Weights of a small multi-label image tagger.
Data: trained on drawn branching plants, 72500 training examples.
Rows from block 3 of a small multi-label image tagger, named by matrix and row number. Rows with one number within an expert belong to one neuron, the router's apart. Each number is 128 + 24 x the weight over its row's rms, rounded and kept within 0 to 255. All counts start at 0. Numbers have three digits each. After the name is the row's rms in percent of the matrix's.
Before each expert's rows are labels from the 100 images, of 14848, where the router gives the expert most weight on average: "top examples" is what is common among them; "colour at peak" is the nearest of a few named colours to the mean colour under the peak. Only what is clearly more common there than usual is listed. The data: drawn branching plants.
# router: router (model.blocks.3.mlp.router.weight, 4x96, trained with AdamW), inputs 0-95
# up: expert up (model.blocks.3.mlp.up, 4x192x96), inputs 0-95
# down: expert down (model.blocks.3.mlp.down, 4x96x192, transposed), outputs 0-95

# expert 2
top examples: night; three-way forks; bare
colour at peak: black
router.2 072:143104118088117111090102110157127169141116129103090170115102109098116097154149142145112118128110113156145119163154155154098147066146149144117127146141124116143097105105107124138123123105147089151124116145149157099115187096143145138154074117123154158085126169119120113135100139154108100148
up.0 106:096110133122102131127099082114148126174109192113121154141144099142171147108139113121113130106110147126093130095132166143146154154131144137136116171123144111107145115124154110124125134126119185124117110080099114159116112114179149122123087118059108169124157124121160098105140140111119162126
down.0 083:135158121121160153134148100115122161089140122133115119116120077118115088108111135157130116114136154123095166136132131107128117149127128206085155182161136124088153085100171116123133149158096128129111130160137129092136159120111091112136164113115134121147069153117123120121163127145161141124
up.1 096:118137122153142127106146170139157108097149127165127139128123142112132089093150150143117139159081149098133118137155135074171147142113146131102144140133131147130104102068144103150146121153105136094112095177108139154150128121145080134084095179143137139121117137105081133116148133090136171121
down.1 096:105162136136096093168174136130106109130149129104147108137110176098149128131131165130169147154123161138102100120132157104125104117130120119180126130166129087126116122109126170089168128101075125117127115115150108125160150144109149123123153155164085163131079110099146110104095127122111122156
up.2 100:138144143143144134108102103153091130148139146106178160099129137134151115136132132156087085139105100132129149084125120123128161129125099166138115111146085121127096104143142133103125127189118155111103118121107154142157057141158150140154116126173136141123075153169109107090158108106118132135
down.2 096:130128105117151125108142113069149127134107117125169117131076106145155151162166155093183121145106123069105141130128124119113132161159128132077104129137144082144132137105129119161131126133119106193132117124154122133152095149153117146132122099068111120107136147144144141164080106131120141117
up.3 109:122072139145120121137140137137144125122109100093136171143141121134145121163130130099141113135106124119133081111130186209096137109153129147118111146107119096099143147107115127140118161125126138098112124087116126148146139115112186086150110134153144116139162135107156114072092186119138123125
down.3 115:163132152090150096123149167155146088122135129127123143148141144125133121128125109133096173125131143109111097200108088093134150092129131098140125196133094165105125140150099164099144115132129115127123121129139082085177137111108098094122149115097141131150111158164141143112145124111141104134
up.4 097:159124143152102120136160117141150102153110101133125156130083123123134093113140135126118154130146155142183128114141090085101140151121092079140099115112138162141095093157078115119197173132129123127147124154143115180143111124114098116117116103152153148097117116123151132111133124081123104163
down.4 101:131144137102095141122133143105124113117092155094107100144125130099105162136132168138149134131135137123151146191145158124108107152132096100107105053111141085104140093160135162141118122125116137104114126083154141124122144142144139191144129143131089150127161136096140116174114115166163136104
up.5 083:131102107127112161146126135138180137110132162184112107154123105134124133136115085109131121096162140092089111148095122127140152141135078110136086133178136093124072139169149105115133146158104168116119153180102150118120155135160136112115152112102140128099144125177106096108144121124127134121
down.5 081:128110118154151132088078125110122139157111105091139141127097129161181133122094132096137123145110071123091132102155122119089148144139118120155161107136144151118134122137113157141142158074145111155144134154127106174092101154177110119135139134137113170150108149067128099139152100129117151123
up.6 098:087130082172087133118147092103144116173101147092101166100166125105095153140116125116122103111083136127126150092128099110147185194144141143092152153133142173131135133106116133101123114114103129135126106126141116149112116140136136115149103159125140145105094146132174145114145125115133137170
down.6 107:107106134093133106157167129099126138125127108135138130104099105136138103108128121110120162157125100088149147120103167175077106128136136169181121073177160085161141112152104073172114144137136155158124133110143157100138125124122101110149153099117117144127157119142121131149090150123136132135
up.7 116:116123138117117113129172095126155195101093144152119142106132117132114141175102130157130113153115122117151126090134118096152129122114128159067135150171098142140080149153156158119100141111109167133156144126137115115145151134075135115131084119148132164146166122112094112146093145088110110143
down.7 116:181087125127101117149128134170112137142132130113158113103131155143159117156078083140150110098126163153108105133075102118139132107117157086131121081127143128096124109136111147151160140134110119120119121166091121129154072182126173108081113138134138122120105121156124131135134134144140153172
up.8 104:130100149132152119139133109107137151118096124147106137125137096132097111153135104137119152172141126077128139118162136129107074169130148105085121158147122171120103113131162086153135142128101153126169158149082147123160102187104106144070114125110128170100138139118128109124119136149109155092
down.8 114:180171150114140173110134153128132126119098125104100104135154126094149107120126128120124166157144142103114129102155137095162106119105153097137141100150135146112143146144113085121206149139108097135107130131106085137126147131145091105123153138141158127124108110138081142161183126093125092099
up.9 093:138122077100103157105081135154164192166137126126108192089135107120133147125127138102128085132135154125086099096110116170117135113138151125127129135126148128088108145139123117166129143135090123134093140130141134116120130176139142139158149109145090148129127105109139099093076158118130146158
down.9 080:148146125094168138148139119148126179104168158122107149111134156155100138121103133103128085100141151116160120088128144082119101095102086098124128105131128095098157188115161125155112101139120180145116129141113122117145130118171163128152130113143154054136113138143107122130126146118132141115
up.10 086:137112111126127113152158159163104129117149114133125165085155144126100108096132143114158154154129139106105131113113130084111130114111108140161103187121121072121136100056140142129165160193132142093108096110125115155143102116168142136167171147109145120134114127122134132098143120105125129109
down.10 079:167131149144119075153169155153146114120114127117130098132091101108126152127141203121095105075122160122131121110167122128079117128135152119146097164134129082137123133130150129141130141155125142184127183107091089141110138124121104131115094148118136135145131141184105115105125127110116150128
up.11 098:129166175147131126131115194099155118104132093123096156160167110121118137115128116099141164108125156107162154116067131111111136137135111123142114141133109104104139137116094113133140119122138108095129150185137116139144128114128105131169135154101122163097090171110117165157163111108159108083
down.11 102:118153160135113089116155077078141138088106125117117127137127170173159153103161110130191133173128105140110144104101088136104162120122133108120111139103133140172157107136104094156113099152093116160140092130120148158106112142113129152112110109098160132136109123134158147133124144116171105111
up.12 108:149076133137139162115192082133156096132118055169143134114171125131137112111157145090096143167105111125145103111096123144123111102183130164140101168122127154134103109114144097140133135120110121130140101143102164131145144131123137111136114139132150114086153156121115119086105132133109134156
down.12 129:174169176105131106113158131169164102082118148078137079153102112114120134117146124147127178116122158111121129149107135133144134165109124073105116119087118155110108131133103181131138109137122115144126150129136137117134172123137145087113111143115103157152110151110110109138133114178107085125
up.13 080:146091104151159119162148097114123174136106097160118151132127158115115118132095046167162110153120145162093138117133120123124115102081088141112146189143153117134158122112111119128130140137136114106064143139092105169136137146137097130157129162100148135120138116128134108131100141134134143137
down.13 102:092135209116156111110185158158146161108154081130160134111160096084119149130156166111148126117121091114144119161138112121148103158126122099148107104124116133095095122137140118149110122128107096112141103169108133158160122096116128129130144145164094119124079110134109137139165120120113118117
up.14 097:126098112077097138115112104106091149146115133123090141155191106115127140095121131078156178105147132109138125158134130124135102118121119136159107131164140120148104142109152143173160131138172157121136140141151177127168069109150148155144116122142079114118099129123117123160110128095112106114
down.14 087:137138141116162122129130150134112084122112136136159173081143122156119176141111119171150149134139148109112112127064140083092126111118146122143166098128172172145102083127103160131120143116136118067100128131153103112118142091154163137100112105116126104125131121118135138144121142104167165102
up.15 085:146106151134123119141102154116146145135064121119117133105142121128142167148061137115159130146144105113143157114144101154100144145112102131170147097146177172111082123114131148164124160116066140124116100141086126130143129148148132091106092115094128138171128126130149129109096171116129149119
down.15 089:127135122112140112116159134136115133152134135094149113094117146124115110115100126139119165158163132135114131126113119058141093158116126150096124079140120184140174130129130165100143140090140142144127092113121123126134158147172111113122150117094110160091130117166139164142097212101139115127

# expert 0
top examples: two-way forks; wide
colour at peak: pink
router.0 127:129162143168158096143146132174148095133085120105153116130170111161110098108086107078104155148104145079145110162153103114126119184081130110138129102093131143124140126168151158136111134155137129090133128118136122129148121154119147115118129141091112091153126113178157138096124116108124151118
up.0 093:122092084146128114140175120107094108162158147132170116149100158154120169136130132127127139130100168128126142130121121164103140110099141128133117119127113113117087113124162134170161192152106139130080118132110142091138119117122139149112117136136205120127157140133095139120082164132115086111
down.0 085:159166120158126142101109090143179144158118137109093155152125139125131107106175130123158142099141156138124095139116111135075141101115125143086091153125137105094144145146098130174102115125171123148110162106141155087120145181134122112142098127119100142149120096119170109127151134149125169097
up.1 101:120129079130156122147105084134150100136106140127146175085162093147130126143155127113127138122168138136135139128096139096114132090104126167155167140090140066119140099148104159156108152120121133143130118108133123160114142166160109162112157136118091107118163150122136122058140091124143144124
down.1 113:108095108109100131083148119151090113131164121115116104157098157114105180122163120147076132093129161135154094099154122144130158134098142129165145114131114145135139100114122102120102150138146151161162091157120112128144115124153175108079131083155153150148127169152097108147119133155112138129
up.2 114:153093172101166117133109123104113132114116099134164118123129109081130144161113101084122126105133143122193133137094157153157107142116153113090117128150083143127121187170129155150154109156143140116109097135134137097097143114137126131095128134149168124108154141134085130079151147137150129097
down.2 099:122167129123142154108143118140144098131143152139169158145159141154139107115151154128134185104094100171091116156128116110111124124139144135114102110146149140154075072079108124134126133079142140171119113104120096101112106081111127158159136155142094125153138164127151125127142107130090093123
up.3 106:152122106160131120109124145140109117155154153134098147122126112140146148105128142106066116097139136168130145150124181091103173128116109176099150127129168127097111122189118110071101156135147133122057109138124122115080166146154126135110120113145152120104135111143131113133144137130134120092
down.3 081:080113134098104108108180126118098158181146122134125150129126182126121130139106167134133118122091132122135085158143125093133113094150153112081172126080122134140175118132114135146086104106118143142149142108128156130121134111112164105128141115167123101156137115087163125105126185126144151125
up.4 101:099114085148109082120143143142133107141100154171105113113150081109140135125108123114085138132090089129128146117095131149176125120085084114138145118146157122141149095115132147163173127141124150102176137124154119134107147128146153095174129129105109165186119166120117102129136164108142117127
down.4 115:130105173110123159127142095082119133104146132138187094142137152117114108152111142144100161144175126093119148102098092103109109166131147121148155136144101128100126171171133129134107134112149109155119117137122102143147130138150125099078103119125117132100175104094155140165171140120076123113
up.5 096:100138110143089168141108130174124150167122142194117112091118139146118085164102134132143133122121147094099143126126128128137136132140070141140110133160161144106104120138135134127169179093134100127117133143120130119108172092108117123108116113140082138115131142139109161084141131170083116082
down.5 071:121132139149146123151118093112152104142123124149105102163130120121116118064147139160144152122121112144118133158127126135143130151124120105159134163089080060103117092148124090148110165168134125132166142107107124131143130144119158138107110098155080136066098094128113159131136178135164128133
up.6 104:122130125171151100090141100132118081151062081102075126108156136142172045164144129089107132134124153094141128154122095143137133146129116147143133123119117150150108134155116144148120107156150152118152132144081154136161136150103123118095129159123149123133147108127134150108139121143102151129
down.6 110:094127157110123131132114124137137091093144131101160149125137142142110177144107115195141123103135124205151103103115160105111152098119080156121135129121119132175134128122103143097159127134165136116131122172151107121122155125121121102130120107083117110154160113147147153161107083094106155129
up.7 101:140142154153160132154110152141111132113084122125110138082146109094140131199149126128134098085178157097114138104132144107090097144138135130137126131113116142185139120100119141135120126144121167123156100107127129187086135096101148120122104105171087103127124115126152110134145112140094168143
down.7 107:132174126121133125091088131129114118128106133136118156104150112181128111156131148156115146116079130113180111124092125151150170120124094146096146150122139139158133132144117128129089100124132136142172114154138141130105116089089132149134150071130124081103098121096145180119124146108147189144
up.8 100:128149116090097098165097125136109123148125124111123171124167061128152114151153138144132127076088103111152101128098132148164122127104134112160157143126114102124105102125187130168124125144126146101152146121128117155125130108163096130093160142162082143169122169126141123103085135138110119137
down.8 111:112149085116112137099109116074111122137116109130149136093099164149101161122131142162141137148184149168104114113166125093124127145135088150117114140114156118135118144131142099136155164107145126172127097105157109091141125151109154144157130105120095118134126134104085099138212102135136126130
up.9 104:122113128131127120151135142135114144108107098131150141120137127116189071143136108120148127132130067123122116190149114105123122152142150108130121139121138132127110108146163167158154139103166148149123078110096143117144075112100122114079099150120128118135125122114118113142195187141127133082
down.9 099:097117143135136094112105103141108145117152122105172127134122141107113108105130161143183151134087114141154176139082128117130157124120110128123129134154121121065151153123078123131139103144118112151119140160178143110145105156158089159185108148117120097130139163118110153135106121085097094132
up.10 117:152166149089130102102138141159145128117079115102110137110133086137149085134132125099151168128124165126116130132104131076075136181089074115149124151125131130128085142152109146146145137111163098135102115122112125154148131142099122131152145172145093169131174129148103134139112128112110156112
down.10 103:159139086140168102107136086121125142130100138191155103143163129151116181079144130182118164088134096121161122128117088132106085105141136141130127110149143105131141099107137145185107128102134162122158129149152128124142152122138082133144106107087138134124104142099117104116126139159128136121
up.11 104:114114098167139132133122102125110115152134130156123112142131137135118166140117140175114158149123098191098145074132113133134095137147140136085142118122145083092110163119156104167145171093086161132098144123107160097095133138118137132139090115096146124106104081123140127156179149141133148128
down.11 101:123110115103135064135091115120133118149188103108079153136113114136130103129128117112107127112121173126151158168112110166116202105111121120114161085092143127118123186110113146163113127125167129147098135138134119136148119127162128129107151125114075152135125121142174127129154146100134125133
up.12 101:148093136146141135153141079108098154116143112137131142105128112087153114124169124154048154118145132148160158157131128123083134117123116145075119155093140099116096103148132133128124158141158128105101157132151083143082124135148164144119143158153091137132162123102156110167131118117140107108
down.12 093:133110126119108140101093128117124137177103077110130133153133123144125113104122134155142131121088148161093076128113101123148103152141167079134145071125111105191166147086139148160138149099117135132108162133117119150115148125116103104123164153162136135140145098163136104144128114092117166153
up.13 086:083159160117110095112138128143083166114134183165118157127166153116142122084126164102138106095076085083140137110103109142131129112121143168097119115107137108145115154092166120126140108154123104174136094119166133129117143100154136125123109103122136122146125101139144115140140122123155183115
down.13 044:138138123114136193114112109155131121121145114109111133097124081118091129098137138150183100101093125140126155119124108131105074163129113143107146112165136157121159135160106120074109114133137142115110129109159136115162175164099101140171130129146112127144131115144162151166152141114145104072
up.14 098:142134179148136144121126090144142115094152103093110135127113105129189103113152163122109163133088148105122128159086088112113133146095147123082158123136163122137114147139167094144103183095120069114167134152118125141103102143135124149106094110155125109120156153118122165130119103136141131131
down.14 098:126103136140124103121112149136094120139138106088117109138111128139053149128151117126165092106116166164114137137126176134160084090141115138129156131121153104109114146078113142105179101131123148149122113088121139127132144173144125095080135189138161107131094143134125124154157150114106120135
up.15 098:160107127157113129146143105142144129094121092099112120139130152144162096148156130082136087175126165123120144134113099136147111128098092116118108148153135092106121071107118157143147113185152125193106158161096110184126126133115149125162114136098092156129137105115139122126115108110118114147
down.15 077:161133107147175119142077148130144142127116174132078106094113107140106160071119145125125139063084111108116131130127128114163165111136172162121160136090116139166162096099132099144146113137103114096152121128150150098127134130150125132145144109156103107140133134153149137137110185127129139119

# expert 1
top examples: bare; three-way forks; night; habit: narrow
colour at peak: brown
router.1 093:109074112145122174160119144112098177150124104130113156161116130114114146143147152167164123101068109176173141129135101133095107124141147138139119127171125139146154153115130105115138141102149109180115099141143116094151126098129115130116112119118114148112156148110161062126112123105123129165
up.0 089:131134180154086128149131107144088106123106106163141167099147106143154108116132120125108115092121164115122130091144079189116147130118142132122072113134128117139086167121110107153122114140147119142091130103132122080154146124188180097136125131096132168126143124145142103135131116138132116163
down.0 095:133081105117105095124086186107131128151162106104116097157142126149105134087111098134149181115159149145086130106118139118094152134145137118112179127116116120107142124085149161113118148151137107134125109094130148158101126168134123128117155091149143149119170140152097172126091135167137125113
up.1 105:196189112116117157127128095131139115113096142159081192154150155136128124143153110137123137127133133132149128125124114156092130084142162130145146109127184117119106139149097156117124127162121152143070111112132121170135143105111106089155120144127109121139106122101079118116107116114108115092
down.1 096:109167132114112148129141092118131125133098106113173132127072142093155124139127111179132124125184129124142116142147159097120077132142085139112106161164084147106137118167110154125124154121101135152180182136135144108118133130095142154110132109143126130092121166107153105089126095134109134147
up.2 105:106141115147137128098166143124142137157178140132130150099129144156158106120151131133102124167151166131102081126126153166104153134120103141132128137167094126151118111136163109166128115141092114092095179092121086108145129073126121120166106130099101157117123089144127120114136061139147125129
down.2 093:145093132134127134121111123094149148169135124100159162090134100128146157156082138124106152075078112092153155113094138114133139140127125112176121120132089118094130087149090129108091144111141111133087151149122114121145142126175150122107160146100179101135106149129121132135122127161150178128
up.3 093:137112104149176099172121137142167110140124126115114118107133131169159151090113132150082137157123120133136125067123126108141143159092133072088149150126136152131122169132143119120170176148102127109159133143112140102140104096138140130060149081114130142094141122150133120084133107127130134129
down.3 097:110145132104169132142115091126135166112163162153107116150111111119131131111152129139147127095125161110144116112112100153086141122118188108108077110131160123076103157090116149108077124112184163124113132097150155145144152118098136130164137137100107169140147132107111132127159118103089134138
up.4 099:140112165168050132122113161159139145154113111119140135123144101130114132097111133103135102071165111113120135150117104157097128139128112114120139131073159171121116139151138144164120148154115160151140164112083129118158164136135134104139126094126119109164146138158133128095141095089092093131
down.4 100:099151083131180132151146100120145114079090109139146141146112130158174108092181155102110134098147146137103126133134147152134139134117140127148140158166142066156122141101132106124150102131118107108112123132160104150134095095109127112128120099141125112128096097140134154162192131136094096143
up.5 098:163179078116153123122113143132089092168139138188105159126122131117142133125115120144134135093154144140077151114078140108142088117110103133136135133119173145129125113133128139144147155174121122047112098096142145115160146173102105124103141094127113130123119143135103127138136125136100156121
down.5 085:124117086123146136167130122146133101146096094090164144110135133154130138132129177157086142130074109114166103138122095145114126155132133117145125135096147141101097152157168131156112154144092128104146117134116175094163124121089099118157108063178117109107135139127125142140166123121141095134
up.6 108:160119101169094113127089092124134186159112129130125109137116143101168158141152164134153129136117134093151112101108120127102125155127173141131106105130123154099124136120158104109130126161112167161169178118135118116161130154089130085137106127183092091114137137098093137110140155103128112125
down.6 117:143135147130146104072139169115146127126100145111137120120162118134133126122141148131100149084140109139117132158126150139115151069133116114079194132160148118110135098123136166150130127112139125120076104119102117129086120086073143139121114173120110150154157140107187152158138094132129138111
up.7 109:139140125121150104143148131125125127163113143183138118095094134127100116176142107142146124142149166123106140162126089137084139097106098135125094114142127121149085100114133114130143152101142164160123170152155110141116076182152144080133126122122111123154137087158092103113107141072139115142
down.7 102:105141097133128139138115086139117108127106116140151133149102177122128185104132151091117130163148199109132115145131138094121116141133159102127123125160138153168101075162113134123121133076082071121148123116138143109145140121095149155150114135154174147126112116135096105101155139123102101129
up.8 096:124130120159123112128136133121124131153150154099150122111128112132138180170132064141141125096128140118169081130147097119120155095144141142144140176122170067163132131167114091114129120169069108134118131157122083126138139123100138145157099120123138144120156096135158147078124129147120103104
down.8 085:160083146114098121127109108125136130160088136146134137093140116117135120118142168163118135130130157121145168131113162105097113142045173107131155118134119142136145113157108178113143113078132134102143156156137158106142111112125137114115120161107153112093124154094126129137208124127115117112
up.9 096:097135145125126107122103138125134136117124128175141152119125120099086138132095144152153118106115133128124117159100080129155196086120117148137175141152155119114100092145116137184171088171182129110135130092137134108138144146140157126094123133082138087094114111142154108122115131141138096132
down.9 079:166127135136125089146128173107116159131078168135154114102146119157151113143086145086148147136147066166092119131172130149149097134133106157111120130122141146090118141103121096156128117099098127143128084114097126165138104130162119115148158160117081114147172142145111135157126126117130103127
up.10 100:134105138115102118121141180112110115101137139174113116147145146065121131146116152079156147107124170146125108128165146138127168103088112158169088181129150092109106167143129117151139126121146107131120081159155155132154110117129164106129128108085153130085094128121107122106145149137135127140
down.10 119:103142130133163099139120135157145173157115109131118138139121107150133141122138099145132106081079112102112129132130116126115126135153127136118127093090132134163166106132111147120154133107108129123136132160150138110093094119138089142070142203155128126164123145161136157161109133087132126049
up.11 100:113119134137114129126173133098145140090072099061132150129138119083120110111093165116154114086130140133100103082107100138168137150134108156128109131111164147145122152120113137137132129145115101154148147140094106112127139098145179146115134121163146157183112112155165144103146135142162139104
down.11 098:128145166114116093127168114104137159125145117150137158164158150131131077127157116161117108144129134125135131148109149107118130117164118102107112128090130099107182130131127101168096105124132161128120082086132117119094137145169119108166133097174118083119102113133113118154168153139066133151
up.12 099:114133113170144136100142115144099142135109080135122136152133174143085117157182115103153175092155157097081127132117121125132163112114119103150097148138136104113117116202121129096090138167140144100146124144124114124134129121134141158095166092144161122153114124119105119145083124098147117148
down.12 084:116116111176125125108146095143121131132148117154133100089135124124118110141100178109120142142144158104131135104175147135165150150123151163085066153135086132105116113096178148144134123150085130147132132099119119074137134150134099124156128161173088166128095100114122108132126119109142163141
up.13 101:151180155127131138126090126111127170132106130172089140138137122117174142173141166104106107119094140085145108145117093106162167139122114179139155116088095155141104149107129134141133164148150115120122105140119140092135121111139157096152143121073129071147132125144090125105126128119148110144
down.13 108:127120066123129150129138153131106136135177127134166116094131120113127155072147127103155159135130164110154102114121118146108117098152107118127133179122159160107120101144115181127138133088084133170087117083125170143109158125159128157159154113135117106113131120102104116151098115164140110118
up.14 112:161147106157117090080137153148149121159091127159098112121159151119138127157135109122102127129119115138121080152131152113119173120113159134109125137143099136136139141126156112129157113104139138133165149101135128144148093070105130073131090122105156148121129135145079119107080127175126188149
down.14 101:142153124153133161120190127143126137115138158130181159134138107138157113122130133103080106143115110075118135143084131158101173136144108139135122131099151148101091102150122101142128139126154106130114142146093139086137117161172174161089109135129134104121109082151088106135146122139118081128
up.15 106:141121118157168091132112147148129141139141128096140132136136123117157133115096176137106163060112144137104106174130143116114103166186125140120130149135174113114154151118105104121170100115063102091126107141105101151110108100095110120140112162110151141143154134135177149122143120140134106112
down.15 092:144119092151100138111151110095119102079152125147173137144115156163111102138119129151105157120132086087134112087187095175138100124125111159146156114128145117123139139147100114128105147134163108123125134150117126135187151132098131116145057142165110146109098144124125153125111141114140167139

# expert 3
top examples: red berries; narrow
colour at peak: grey
router.3 100:125136123113097135105159090075101136113164154169102108111092170134161145108114132123119127143178130148084146103092143131146125098172086139094144147119107107113107132107141097121129114161101132124161159138119126143101110138162113133143158145172147153121104134103068157141123136156136112098
up.0 103:122123118105074139068134136152111097092091146120100097119099129147099163120130152109193114117141156123105110143114163112158116128109116154092145173154157133129111097157106130154174133147122129178156121088142101134120138152134123129123086149161160093125103156144138118125119122095142123125
down.0 100:163111135102172156078112117119139124085106158127148143159164072164129182150109148108143122141141115105129136126150153105116185150151146096122134127117120149143122094154147103097113143104130110106141102119143097114141145112138070127138143123093099105158174109110123136140152118124081150124
up.1 110:108147112139089120104155115122115155137140131174107146076134120142126179124100108157134151147129114087165113142144136120121135130161091124062100140120163062098149144152079133120139109142106164150111121142147130137123090145136133125127129081093158136149125138111127134163083166129145134112
down.1 109:151105119130114104192107114151132145142104076119114208112134116172148139130121101117097074156133138127111065103140134129107092119146132098122108159110119119116111110143116149109130134128122118162137131102120106140158142117147137154118171155116092154119100173177127141143147127155124107121
up.2 101:120120134119151119146142123140100135098101129149114117118140164134134103136066106121158169159149094088093144140126125083139090161084105129140165112196159127140144133112098122155154167111173134147165116125118154138159101103106127093114123126147085124160114129101110158117140139143127157115
down.2 094:099151194127164117148127131143162107127114131095125150104122121098108082124136155088142103116127118143115114121144162120149129136153194133097128118130120121099167101167110142149104138146095106119117123176130158109155131105134148099127111127069193112133112140129111156127138076115141114115
up.3 089:121142164094120105144136091117151174127114155142097160092131161120140137139092123113137126119130156103130118126114168086092126162134121129111124136163098124125096091156147073133143118109096102142128173114154165084115131123157111096134176154106142105137122113098119187130141114110156167126
down.3 115:124159142110138144133104138106122094114148139124109102107086143085093130120170170128162154123107103151119097141131085170171143105143158139127096121100180133126122151126162120100125140140154155154108121113139076131088158136134129128154113119111089091138136177125158089105119102114123159157
up.4 106:190116126137101128164137146161108112125085146153132148131149141083116132139108119122113117123137135131117176169156154111078121106148097145154125141116142148118099129147159170103129131144141138150121094101147122141094153118132079152148094155140142120094176104127117110119065132143079100117
down.4 111:097132177139146126164104127111144149131136148101141127154117124143131195114145089160124153129146105137139108138133092149160126093094154121114121129155105161093123106161102097080114151126143118128143084176051095090107125120119098086122123145152135137153114125119144130140128130124166121138
up.5 103:105113149109093162110159085199120167109112120130153138146147130148154080119166150085164091129145161111129128072160127145073122136128107112121106130147097102159109122132163111154154155112094154141133086120124155114125141160118109153111124126124116093141137140135117142158128119133120103153
down.5 096:151126097093147161107110133121131131136097138117147083116124132188102132156091158146100141138114141110116122128138150125101168141051115150112094130106157116130096139169132128129089101138108118130088163127113152174122146081154148146104146136109133163117133145166114123132118163093098151143
up.6 097:101161135118146085160128130108083106108152085132144158113115156118176126111104128183131136132150172098100126162094129145142146150132144115138135129133108141108105150126152100124099085147099141093126171156119183127085150101156104136131121118103139111111115135159114110158142111154137137072
down.6 115:167132133156127128120121135142126110099176163116139154105124164095173114102123162116114146108080103156134109118105118142090123119126189110134106124097099119078190157127086154128174127107132100153120129082126129133138145148095124122113146163106110141134106138098139145132150121172152138144
up.7 096:121098148163167140155117129152104149116104116130090098146120133096151092144121079102091133144141111149164144142104137157142087153138126102111115133135121128141143156103077176154168109111104118117114123152158166130144115121133150094126143091117132112066117146103169164156143131158124130089
down.7 106:133081163083128137135093102142151118156107105127151120095139149135131107108092168120144103123129108113098118120156105109135133185132185115125141100124115130167142150176116145114124137127149067137168150110139144146162176094115097109133115115154128135170136102129108096113145120156138119088
up.8 094:118164111139160111173166121102142091130142157169101123093108133128088106087097121141148092142135134095130092140095073163176145150121111124088182162136129136107114164123130098129125149102143138144134144106117125176141135125089099137137158099154119114112169129129121110124113110131154122151
down.8 109:110116126103110146128138136136095112122124066127103146159136123140178136126172174155112105143121127123131113121096135098095088086149108112144101149114131141132125069118067165109158118166116138145138107151127140102130154138155139125126128093105136145140128140143155196139118139182110110101
up.9 098:137123138152123132128164098128117163112135146107137149130161122120094108117076095132121137187157136105153119159144156116156106156123144128098170136148120086144151137131118103128102164113120151132161152140116076084113129128102131147111138184095140126079157131109143138111117082133137107068
down.9 093:098128124125145126150088180174174085139107155148105129129111132099128142140137164103145111108108110091117143105132102097122152110155135119128092144154105144086097175108131181152133093142098154103164120130133155115140126134102140135115100142103114112136101112147123162152136168079170114117
up.10 113:097114191105123126125122095148102114156101092186124099112134115127155137145130116102148121119101153114102109106076092106141124112162102121095118125138170136110152155123135158094133147133139169124143132143123111156116128165123108145146145138167163125196122148104129109128125106123098188127
down.10 120:155138128135141122176176114119130154143180063109110099132096141140152160122105135145084082172140116101115150120122116128151162139117086140160152151132069132165134123136137117164096083129115154090116130095093129104167130150160132126101131107133108127131107125140112140108120154147134124118
up.11 106:127158138151171118079183134105090133148142147112124117115155099089078117138144100144145100085112133173097115129141109139151119097113155150136129102151143093135140105129108113128107131148084149141103106162101149111142120120143141128158165160128126143131142138160114084141094182122077124138
down.11 091:099089137090097159135093130119125097135140159161099135137104162089126070131137133127143127119130122141155125129125146161160149099141185141113160097103116137084138136110164113105121114132148092141103123116104159133143145161140169143152111163125138067120167161148132103108119087140117146152
up.12 109:102141165157124088157130162108148128125144139145138106141142124100134119100143184120145179158150127084132155115119130087153136140135148106099108110112123078168155122148123119130141137128084134121116106078183129134133133106178103146088068159092098118125137145115135107125143133115133120100
down.12 103:116175097178162135112100118126106093124117143122137137117131148116104174128076114109122165134111147110143132121152169107085145126127146105104172151157126120172152079162134119080125155106120086143125139163118117122113122115122177123161144081132130113127137103119117143144101124166137083119
up.13 107:172128123109153111106155140142161153145084138116099114114121141095173088101131114115128126126136108128181104152113093145085100164129167122168150122115183147105138151124133140160144122124136152109084157173111139109110102173132165143119119145110129135096072116127110109125125107148120107100
down.13 086:165122128109090130130123156133132162127098152146115150104114126119115131085156138113160099126121151121124133085130116145141124137113127135111105087130157079076140135136111157178176093142167132139119128095091113133136116130207141107121121128142096111173072128134145152147176125130137118138
up.14 108:115113117122130121095137175109092174111156143181137133143105126097131157121097126150127142109165153133118109113142098120111127147080110131140144126145080134122103068141104143172143161145097159129092148126130145129167127126149159124077102109121111091107163130141137170120086171127137124148
down.14 110:133148116104141099170137152166169150079146122115112058131116121123125130142101111124122132135129166109154136117135120109112127143120111121153172149115116139188148195123112146149114128107072132095149135119112130140154115120098140133125146158089138121117107081181102122154129147109107115090
up.15 088:118122131181098151142114067103117099087126104167117154132111162078125096164117156143136091160115166144116136133112135140133136146112097164148140130128162119159151106104159113105145137105137136157109096133099108147145108123113141138131161160125179080128149106161111111155122103108165121113
down.15 087:108117131139130128081118133158129105126141120160118118114114089157103142144118070116089114139144127143161137136104112105129156119182104132101122126108077131123123141137179124161093162094093133132139135108154160117136121141137148152116132083140136109130135133155181165087139144196145144091